A small image embedding model, trained from scratch.
Model: 5.56M parameters, 32-pixel images, arch vit, norm layernorm, activation silu, patch size [2, 2], layers 12, width 192.
Training: adamw at rate 0.0015, 9200 steps, batches of 128, held-out accuracy 100%.
Rows from block 7 of a small image embedding model, named by matrix and row number. Rows with one number belong to one neuron. Each number is 500 + 50 x the weight over its row's rms, rounded and kept within 0 to 999. All counts start at 0. Numbers have three digits each. After the name is the row's rms in percent of the matrix's.
After each neuron's rows are labels from the 100 images, of 14976, where the neuron reaches its highest value: "responds to" is what is common among them. Only what is clearly more common there than usual is listed. The data: gratings and oriented noise at many angles and scales.
# fc1: MLP up (model.blocks.7.mlp.fc1.weight, 768x192), inputs 0-95
# fc2: MLP down (model.blocks.7.mlp.fc2.weight, 192x768, transposed), outputs 0-95

fc1.589 149:490506529547446535484496539596456515569599432405511449496538480507471451477499506508444555534555493439518536501504558561567525518437554503508420453556577462570365520514450474515542412510441483487490449505425556496502476530487447527470483411480570472511526466499491475471503489460480560406
fc2.589 153:399540477465520438509578483476543513487487533516521443584378501495470461487506515456533531450631518498502455468522502492454589486561465511466436585498548515376514444450448402407567538497530494471444492491522513465608552478625550476616512499506463497498566400592494560503466513543594467528
responds to: low contrast; square grating; very fine

fc1.300 134:400529516477523519479472462491367539608520491390528486534555408611392506456584451516474537562524622463499469457523529553504516511517544462481498573518509538556445466489500494476499422468411608515467474453544516455491547506471444554480572421461476428472433470560480434597587458516484474430
fc2.300 111:535501511497583462423555519499578413431421575547479550494473618427516519538474575536496490433513380507537530582555489567519506490435491544524483541502550490410555502502482484509483549517564463502516494545509489534462506421514549493524452587517514517523479519481527554439364514506599544577
responds to: coloured; low contrast; dashes

fc1.748 041:519530505436472583587486488509512611463566491526446514421587433481488540461486502428559395506483571510476477426430514439487519535481528468509414455475528531560560482457465584417475514555569487531532436617485517206487475470517487527556485472487465454505403493460487425456406548478552507485
fc2.748 049:426492476464501539535519448429523465561434498441509493498446534532444500535446493509530504530560417515456605512590409666512558444515474413498537576463499442417576466492437446493477474516447574543562558545398438569507431545468479484476421506447501522439502527508407527519563531583541498459
responds to: low contrast; noisy; coloured; square grating

fc1.185 047:536487595384510471574519492505552561442591473558505489484459430510446520447529441415461317508478435518434575446407517553562480543474546522515622546452432445525479563524392484464424522430502613535547547471508561564524538516554430513566436598526499529505436480522505538509539479449483556585
fc2.185 049:471450543479462575504498440447510507520517475567457563543493435534495418419634463556550648470464467493510421503500411437452513515511479421447504527442421553526485525535445434447499559537390489513515444478433457406471387526555423433451425443506578470508503464451521523530511467545438435504
responds to: very fine; noisy; filtered noise

fc1.427 204:487522532550451542461499559527399513557572441381509466513494444524475468520520475505451565513554521407507587499502556517524543511429548525509403490542577419538345495525445444488550442473400477445444449495427565485529455529536494552508462426486535474524508481504443449493542471417471509392
fc2.427 209:463521486455511420522573504433484593463491567498512457539368453531475402523522472428548534433652520517498458483483486491431626503540457476503456621501573520392503423471431463423526537488531488474417441443519491432574580512571562537508561499512419490507533455549546578536481520574519469525
responds to: low contrast; square grating; very fine

fc1.405 044:429482445534484449615471521551556549513467503542403514491508484513527486564474560491546396487507603415543455520531450572535568504525578491482447552494549498451607424465576448596595381525507488452569514446537484503393474586477529463459503483472402557458497519469470505513499545438474531527
fc2.405 045:539490475438577545465473588530501413461543470569452426422477536592432608581492526532541426483530453537479459497565603528519541514395495544573519470544534560461486499506572518574527483513556467559447473528512431550487613473492508536539489575478504548583481483546472482462476516509510497444
responds to: sawtooth grating; coloured; very fine

fc1.35 041:463614466488510511441488498559466531498419543479485487454538487513538446613516577485491462479488607420449348522526523535537522509541542551513458458512544471454528598509525510499436488432440456483477504489452430561508434592485497463419466454558431563491552532524404532517423468531411463503
fc2.35 046:521480545397516508443472530502519452446586424487513478507413535546428489356435490523543524576459370538530545538413577468434501513454488460551539529540494553524475510464456464409398469458596502492482536477462519358511476535476540532453491558524468566395504464547536541533526453594499589390
responds to: very fine; dashes

fc1.535 173:490497532579415557483482570554460513553609425404488473513536489487483442517492464465452553559554480440494582501542524548568504540456544513486431436571552462611381529501463494506540427477419457483482470495425529500469461497474470497492464412483547494508523461511486499444556484475482546451
fc2.535 174:393504481454487466549567480486478564495503520457533438579424461490472428504519521468541523447596508484537461501496486483466592477587465499463421592509547497398491433494443446415559503506533493489447456450528484434619559489578554503587563440552454484522565375614502558522477483548568457537
responds to: very fine; sawtooth grating; square grating

fc1.319 042:497398491450545486519436534416502467539622510442524526417426536458522508564480545417482421466529433500434605519437524515548471481505420442481482488527484499553513429498452499487445465446531545454519475458506538596446574498521584552447434505481514556419547564525501455517416487517516411617
fc2.319 046:537489457462453522522542510514494454492465492553565514530534484516507571603493443594480528464587448438630515394616338382484532447459564461459524543469460529451462522419522436516534461535539500539510493603472428478466378593531476514535418552476404473585489556510506479483472463485570536483
responds to: sawtooth grating; stripes at 165 degrees

fc1.179 045:452428491451434519565531532447510528399515469501510467497490618588614574531507530481492467475477575476449525507521584411538438519471494487538452514447555470527543425476404544538601484550429565506503566546468519461449518539518519491445543522418419514497474479562541422508453532540449428556
fc2.179 043:509462534441594450413479480489414473422486492489549501500522585549532554572518534571511472549485446638477516449571497513454530471471506561443501471461490506404515479444418470529510505490474553515522488565462528554461518491524559503436474509485522482545553555490417512460490491453466418483
responds to: sawtooth grating; stripes at 165 degrees

fc1.485 046:467519494527580467352473490525460564475431512447497513449484502464447433463550448519502319506511552558482515484398496474512409518434521583539548385487462541515489534501471474489443451565527619548509440511530549549558397483503441468531475508553464468482510523506414503452481464425574621451
fc2.485 048:507477517456503518529505546520513477582553522522532485569543429501449546413502519484618532574482374524492495539563420552421484601508539408401517486508478434541511555434476469468458511410508591496557487527418435427532459514520480477412506429552552528527563506535536497436530534583523534530
responds to: coloured; dashes

fc1.372 168:476560517464485538567435469534408533536562474397544478453541510428537422464554535410525462510504490473541484500498536541373570504475570349487482507508553484532389419535437425600477488445514485517475435504460554529533525463515504613430490493560512445592454478459553523510591563465487449403
fc2.372 169:463422509482474428469563538421483569508440594576554493482410386589468468493591430504474565457535611493575399518460488434467559528501451555491530636493583538354550497504483482377553544518467553511450430457504444495566596566499489530482613522451496485459550449540525485498457438530526469516
responds to: low contrast; coloured; square grating

fc1.261 160:504501527553440533461484550556462501560595409401499474498504501479475427467519485461461554549556457433517583508487548563549518524461560503488424480565571477612386528528492500518534427478445441474505455518432551488477465508443438511453456409501552494509507431529516521462551490506478551423
fc2.261 158:396526469453486465525582470452511550503463541489527430598407463516468449495543511477527507454613508491516449487516506481467605482583463491450444591468537483392490448486446428417586509512529511476447463471514503461586593485611543482589557457558469479512583361589460529508486482534593469524
responds to: very fine; sawtooth grating; square grating

fc1.78 048:450430528523421480583428441566562499555532551503437546459424562465505524425460578485559436516474582473451535538487535489461469481461628493481531489481550509523513513476460586509542429550574551557460539512472559277547479522567597506482462550447465458580468507510526514449528454529492547562
fc2.78 056:460505503421596502464496493536568488491462546509502461470507533475448540580529458548473611457457403511518534548666428572583470493414434473527543520514522476435616461508522424559485486509568582496477494597514463615506454504499543458588417463493449528554462502487525526511560506491466519501
responds to: coloured; low contrast; noisy; dashes

fc1.717 164:523525502594436430547492550484457584434540493503534501528449422544525498540585486458575518540579463453475466585415529360496502511487419518400553522467502466512484528470461518482508530525455547475511500492329479501488481553571481507406560545436534473537452480497491454551552425500428533484
fc2.717 180:573515353530530427514548597469553539421536445535502528510418506474499559569495497451482515512477530467434574503489415465428452471494472562508458510428469456472448512500453507534567557487507507510455497422537470516545456494517547547512464606501480524487505577448435534461532593483486564507
responds to: coloured; dashes

fc1.52 044:456451528509435509568532527528474536506572578495459528462505551583504499473470496477474494433504631487422469551455564496510502493550494466555422446455550519446530448459418565528531419468494580420592505473488546512420508543518560440434472524442486505493459482565493501568419531529486452489
fc2.52 043:517515421446544534465519491528618490393467419472502398439417511524470618563505503573506505533547416559465524463565538564589453489484538489469503510592494488448571524502516474479548404488510464537463550597528467594552456514444574560498494479467422475564505449449515501562543540414522490454
responds to: square grating; fine

fc1.94 037:548580539453481446422501550445479487464429524516475604456494485547519524518531459460488485494446543540541511521551461497463492567474502512529444487523520471506452422443495584525448492493522485505501439459512561447501453488482522503526513517432478567603496444427484482464391511564476417493
fc2.94 043:534467461473468579487436442468544376366535542612584357544484479481418509515452495418457515479456451457459482557434561580525508422526508478488541490544564560569457559422496543410542504562564376483440582617441519415523492532504497591428508489518529477510487522507567460494557537503522480501
responds to: dashes; coloured

fc1.540 040:520535489507526481516519584649571544424526478574434484508499477550540542486445497452480416459469484503502545492525571485463471546530533536543514466599471527502551547539483547453311600484438512509396496548554572475450550586568444504483510536511575530505389409460456451510593451495533458514
fc2.540 042:515449515563537518459464496460513533418519554574614461521469459546421469411485535463516564533422385551476563470460550556440577480492517497498559509495522528527509483517472428504500520566511600406555524508464401444503478513508466475440541482519513539583518513519466540507516511591509502483
responds to: dashes

fc1.525 042:540386494460470539524582521587533516547513447503444502462465513567422534482557580482551426454521573555478583488413494485456496509500450448496408495475582512497577529497431551546443585552581581528506476512529453450567484541482406534468358479458538475508413475577461446402437513414469465555
fc2.525 048:418454515491535437525483474421491509492479556574523468523460433532520483467449462496478625545523381588556497477533459574568509515522484443471445522472445558538456515469511433495454492614421533550537455494432461494470511445557451529488443522537404429467495500465477488467591504591487488524
responds to: very fine; sine grating; stripes at 165 degrees

fc1.347 045:471451496416457523571426559483439569530628462486415544433495500488472531564468472532538307493513634537490560594484544486493465507518529536462491484490515505493556562487459551534351395465528483558512512523437518447454453459565533589522511526543512502504465478531424495493472482474443548511
fc2.347 050:554428504489537521443533576477495444562464546535444428567539484662611524472519532547519551544553425533528445470574489525590515482517468549431560543520477501447488503399501419486583533456414541514476506510488479596525437506497549479473427551491503533496412464523482469426545510511561470448
responds to: very fine; sawtooth grating

fc1.646 043:515529539434427470510506538508509450521522525494486571440433511433486538465452449475526422430504487474446517491531541527468484584503573512524507459512531528486541467540411561536342577537474593486454435475521541577546540415510394498523463467507536499544403438466451510384461429488484496537
fc2.646 046:431503459423564613444503398531490469533576529521540525591488443455432536461457483456509576504457384511460481498468475514504560496500466440481600489458460582555491514412480409476548531596535568536558521588508407414513487576500474527413529500406554479515522479548566503581517472534490535447
responds to: dashes

fc1.387 038:475531472461418403518417454501523452462563534435446579536533491545577479521452493396522463543489523480487450591450495469583480492491479430502400497438507481436511461538433567532580562513511430547479507563472478326451444490542548528461456389499480457617450430458471499441507561532569510553
fc2.387 049:471459445404562524499537440513559483593412540457519477496483561532459468561434601545538506483493384545530601462581448498505545411469539434519589482515490385439523523520490449545485404523528616504464500561511475599482390553522588442460486477397535576417496546516517563534514554410530479426
responds to: low contrast; coloured; dashes; noisy

fc1.675 047:467500455447416581500505528489530520443562417505446527453494490555426535539542471576498394496488543535537626468496570437516503529509544550532528462464498492487488409563459452559449545477440564504489529597577574653522529559475500494629468572436401546455410476510503505504487546587553526416
fc2.675 054:454434476523519518499415536519550561515499550526526392599494547489475490462555610485569580472473415462408465489450509462507484536467484479423548518521561518563548590436514523459511471532506561468528526602448512467469437531538490477414461467531642507514567494550482479481521460595566534441
responds to: dashes

fc1.384 188:496526468560491521584461457580529510483583510428522547497583535428505410439504503465597513494482442505457467528437504476493582470559528431475427491535511558518387487454514553542555548564520527563524532468396546528450561539496523547429554452548496510541487506549537465466466454492437547497
fc2.384 161:516464562429516513443557581546487461487409507523444470441433459538461518455444551530496558465521546438460483457511522573505508526508494545645560518599549422473525516478527364478443544377473447496459453597547546534498429476586490531574449495511449395484528489468540496439486512545612454452
responds to: dashes; coloured

fc1.672 041:502571512517550482495507458459480491502433530519528538426524453555432517536504560507423567434455517507427466555514530480506470632503555544519496451451550555527434565469446590461554491582415542510377428634459519532612469495490496530589572486459407477481445468474408503396499515533508387504
fc2.672 043:429496522426472500474436478386475514474584495492498504520474426405405509430476486497554475499327433509399512508439516481519500523476456465441511522562518535530533556408449456519504482435589397536552499574419408500448465518434584493450523562499532430519529589519558505614535558558487536570
responds to: dashes; coloured

fc1.444 146:439516542504427513476509529507391542541512461431564439543523376532521470526556473513491543492553587447517507537457555455478539480463552505519419526480537425475347497488448425454507439499408515462458451474455532512587478535544468577491512431467528435529481486460429467580569458388437447352
fc2.444 142:515529501483544413492574555473541533472516609556491514466355529509525391545494553437579524432622484491516487570478463519417592483476471538537503611506592495405547449442451468484491565457534503468451424460505515481564592493538556560475555541521421458523551484531546585494428535577545500521
responds to: square grating; low contrast; very fine

fc1.139 156:532489520605431556507479574565489492527607426396486464549538502457495443531483475516454534545567487419521586528543522522599527500458512505467420400562529436617383548500429483534524439514476461463525512483421562496486497515499453492474489436507579489532479491508468477432520433458467535439
fc2.139 150:412516487488503479514598483449480559497481534461511460547506492568448475531522466442529542475615539483497499485508473491508550460518462541473472601511543495412507454488455405415518497495505491454403484470524490438626544479598623482577487472478448518500536434566477542514497506537528447522
responds to: very fine; sawtooth grating; stripes at 15 degrees